A small image classifier, trained from scratch.
Model: depths [5, 5, 5], widths [40, 80, 160].
Training: cautious_adamw at rate 0.0019, 19500 steps, batches of 64, held-out accuracy 98%.
Rows from block 2 of a small image classifier, named by matrix and row number. Rows with one number belong to one channel. Each number is 200 + 40 x the weight over its row's rms, rounded and kept within 0 to 999. All counts start at 0.
After each channel's rows are labels from the 100 images, of 14976, where the channel reaches its highest value: "patch colour" is the nearest of a few named colours to the mean colour under the peak; "strongest on" is what is common among them. Only what is clearly more common there than usual is listed. The data: gratings and oriented noise at many angles and scales. In brackets: how many of the 100.
# convs0: expand pointwise conv (model.blocks.2.convs.0.weight, 120x40x1x1), inputs 0-39
# convs1: depthwise 3x3 conv (model.blocks.2.convs.1.weight, 120x1x3x3), a 3x3 kernel
# convs2: project pointwise conv (model.blocks.2.convs.2.weight, 40x120x1x1, transposed), outputs 0-39

convs0.115,136,163,236,222,224,206,231,173,201,259,172,250,178,147,244,236,226,217,193,291,277,297,166,143,192,247,175,158,136,204,206,194,213,238,214,186,210,189,178,223
convs1.115,239,115,224,238,195,174,170,235,171
convs2.115,185,147,191,264,251,234,179,257,177,134,140,238,249,156,232,207,193,261,185,178,264,204,247,199,248,230,202,122,201,248,172,131,181,212,251,208,188,164,223,233
patch colour: red (25)
strongest on: coloured (91); very fine (55); dashes (52); angle: stripes at 135 degrees (33)

convs0.42,182,179,197,230,163,156,141,194,111,156,200,281,278,206,182,202,209,216,192,155,182,220,243,236,261,208,249,148,241,237,202,173,221,148,238,206,169,163,155,133
convs1.42,207,130,134,223,201,194,267,206,209
convs2.42,231,215,157,197,278,184,156,209,147,218,113,252,161,255,185,168,175,177,195,288,259,180,220,198,188,210,250,178,154,179,173,215,182,227,194,221,276,215,156,263
patch colour: cyan (62)
strongest on: coloured (100); dashes (67); very fine (60)

convs0.33,120,141,238,243,199,208,165,209,156,173,242,212,218,191,188,276,278,330,193,203,256,242,243,196,185,199,208,156,205,238,164,196,183,209,198,181,177,218,211,154
convs1.33,214,169,117,218,164,137,222,184,196
convs2.33,169,174,200,233,216,171,201,253,249,138,134,228,232,251,266,170,175,181,172,203,289,246,192,204,220,192,192,233,194,257,249,228,215,188,211,301,228,139,160,209
patch colour: cyan (31)
strongest on: very fine (78); stripes at 90 degrees (56); dashes (53)

convs0.4,225,185,189,140,213,113,174,225,136,161,161,183,204,235,187,194,241,134,209,225,229,140,198,185,204,177,254,226,229,127,173,190,227,243,133,233,247,274,177,149
convs1.4,184,174,220,185,138,178,130,144,179
convs2.4,147,176,253,166,158,257,189,182,253,209,225,191,269,168,269,231,189,215,169,174,206,259,179,244,217,140,155,167,185,284,268,198,219,160,242,197,204,144,152,180
patch colour: cyan (38)
strongest on: coloured (97); dashes (80); very fine (47)

convs0.10,241,202,167,161,183,160,214,222,174,307,194,163,130,240,220,128,162,128,237,210,153,157,133,202,157,195,211,191,219,168,181,165,138,170,167,243,190,201,176,162
convs1.10,186,122,168,173,213,210,273,187,225
convs2.10,119,165,274,156,194,180,149,269,145,218,235,244,220,177,268,199,116,223,214,186,218,169,199,246,187,207,219,158,195,187,185,152,121,191,210,206,197,207,161,133
patch colour: brown (34)
strongest on: very fine (41); dashes (36); stripes at 0 degrees (26)

convs0.9,207,195,170,141,225,103,204,173,158,147,166,199,207,249,168,170,222,111,201,248,236,198,188,219,202,222,212,259,187,94,184,204,204,229,188,201,260,257,164,165
convs1.9,175,177,226,120,165,231,144,180,179
convs2.9,153,183,215,196,163,271,176,209,198,187,214,210,291,171,222,212,236,238,175,150,207,262,205,252,229,172,168,192,173,307,257,193,241,152,257,198,195,146,147,180
patch colour: cyan (41)
strongest on: coloured (100); dashes (79); very fine (48)

convs0.105,179,187,146,173,182,170,156,233,187,255,234,212,161,191,154,206,185,177,185,313,191,214,211,177,116,217,218,239,179,146,126,186,214,225,138,147,276,233,206,204
convs1.105,226,285,249,164,242,186,199,202,169
convs2.105,242,271,156,189,259,109,208,191,224,189,154,232,119,260,172,167,183,164,179,296,177,177,204,191,190,180,204,203,192,154,208,196,196,172,207,177,181,298,191,227
patch colour: cyan (54); blue (27)
strongest on: coloured (100); stripes at 0 degrees (46); stripes at 165 degrees (33)

convs0.47,214,184,239,189,183,187,132,211,165,172,214,257,279,241,197,193,203,262,170,149,217,198,261,233,240,153,252,188,265,217,211,125,232,166,181,185,186,169,174,103
convs1.47,191,162,131,223,153,150,248,215,218
convs2.47,203,237,218,212,224,209,170,225,112,206,145,250,211,205,210,194,174,207,235,283,307,215,229,204,190,233,224,206,161,185,182,158,219,255,209,230,305,231,192,257
patch colour: cyan (53)
strongest on: coloured (100); very fine (68); dashes (58)

convs0.23,198,221,243,184,124,169,118,233,139,181,216,262,198,196,220,203,174,228,168,236,182,231,215,325,183,160,196,242,185,192,175,204,232,222,197,193,186,205,108,148
convs1.23,169,146,179,111,178,207,225,168,195
convs2.23,212,241,274,162,192,225,174,164,192,249,200,189,182,261,237,169,107,171,180,183,175,179,171,235,180,124,210,168,240,195,278,237,196,149,216,257,252,210,132,174
patch colour: red (26)
strongest on: coloured (99); dashes (55); very fine (52)

convs0.26,192,124,146,265,236,246,194,227,205,226,129,168,178,207,161,245,274,250,239,194,210,175,169,126,152,215,221,174,242,167,144,184,246,204,168,202,220,173,265,168
convs1.26,173,183,150,159,241,227,165,216,128
convs2.26,255,213,150,232,159,152,180,175,169,185,226,162,199,209,107,226,211,237,217,210,156,129,169,184,224,260,164,253,252,202,138,153,184,275,170,180,156,206,249,166
patch colour: brown (26)
strongest on: coloured (94); very fine (63); dashes (58); angle: stripes at 0 degrees (30)

convs0.85,137,189,184,227,207,249,184,140,207,221,192,253,172,131,202,240,169,158,142,286,190,251,172,188,192,235,177,216,114,177,155,222,228,272,192,157,259,222,200,226
convs1.85,185,279,270,186,199,241,197,217,229
convs2.85,264,250,211,174,219,142,252,159,146,187,173,200,143,196,230,190,171,227,173,283,186,144,209,150,188,199,286,155,196,170,261,198,195,203,239,150,197,269,191,249
patch colour: cyan (37)
strongest on: coloured (100); very fine (68); dashes (61)

convs0.109,224,196,222,177,266,237,300,151,239,225,167,110,164,186,242,235,167,173,212,195,142,190,152,122,178,251,239,185,204,151,199,174,170,194,183,233,191,176,247,239
convs1.109,151,156,123,227,187,165,193,174,163
convs2.109,246,185,226,176,146,184,171,219,266,179,260,188,220,268,175,156,211,222,188,203,153,261,204,299,192,226,165,280,164,210,204,145,207,219,130,193,142,170,177,177
patch colour: red (32)
strongest on: coloured (100); very fine (53); dashes (52); angle: stripes at 75 degrees (29)

convs0.94,183,185,182,150,168,217,196,214,269,324,194,221,185,168,211,170,175,168,166,242,197,258,182,155,135,201,170,183,195,173,179,274,238,255,119,152,213,213,193,214
convs1.94,142,263,213,206,195,222,130,211,162
convs2.94,221,282,240,171,166,122,173,168,164,181,182,177,144,269,222,222,174,221,243,278,187,140,192,223,162,199,233,185,214,157,252,175,173,170,201,242,227,278,167,164
patch colour: cyan (42)
strongest on: coloured (100); dashes (57); very fine (44)

convs0.110,252,152,222,182,202,187,278,179,283,244,232,139,186,188,193,154,165,171,214,151,147,244,128,154,197,187,208,195,248,182,278,200,155,162,202,267,176,201,207,164
convs1.110,162,253,168,156,267,175,170,227,221
convs2.110,172,197,193,171,168,163,134,247,210,143,180,138,168,231,163,252,236,266,263,222,233,263,224,259,167,261,155,224,231,161,159,148,260,238,177,207,214,199,210,180
patch colour: cyan (43)
strongest on: coloured (100); stripes at 90 degrees (65); stripes at 75 degrees (32)

convs0.37,287,212,198,190,217,221,200,215,229,225,197,142,209,233,143,160,168,183,246,123,141,118,216,214,233,190,176,207,298,236,221,219,224,201,181,223,138,159,260,179
convs1.37,222,288,249,224,183,236,233,183,183
convs2.37,236,161,189,261,237,224,238,195,172,216,220,265,250,159,229,143,241,169,152,165,172,183,240,138,231,163,270,151,187,234,242,203,166,169,278,189,182,140,242,225
patch colour: grey (83)
strongest on: coloured (100); stripes at 15 degrees (38); stripes at 30 degrees (30); angle: stripes at 0 degrees (26)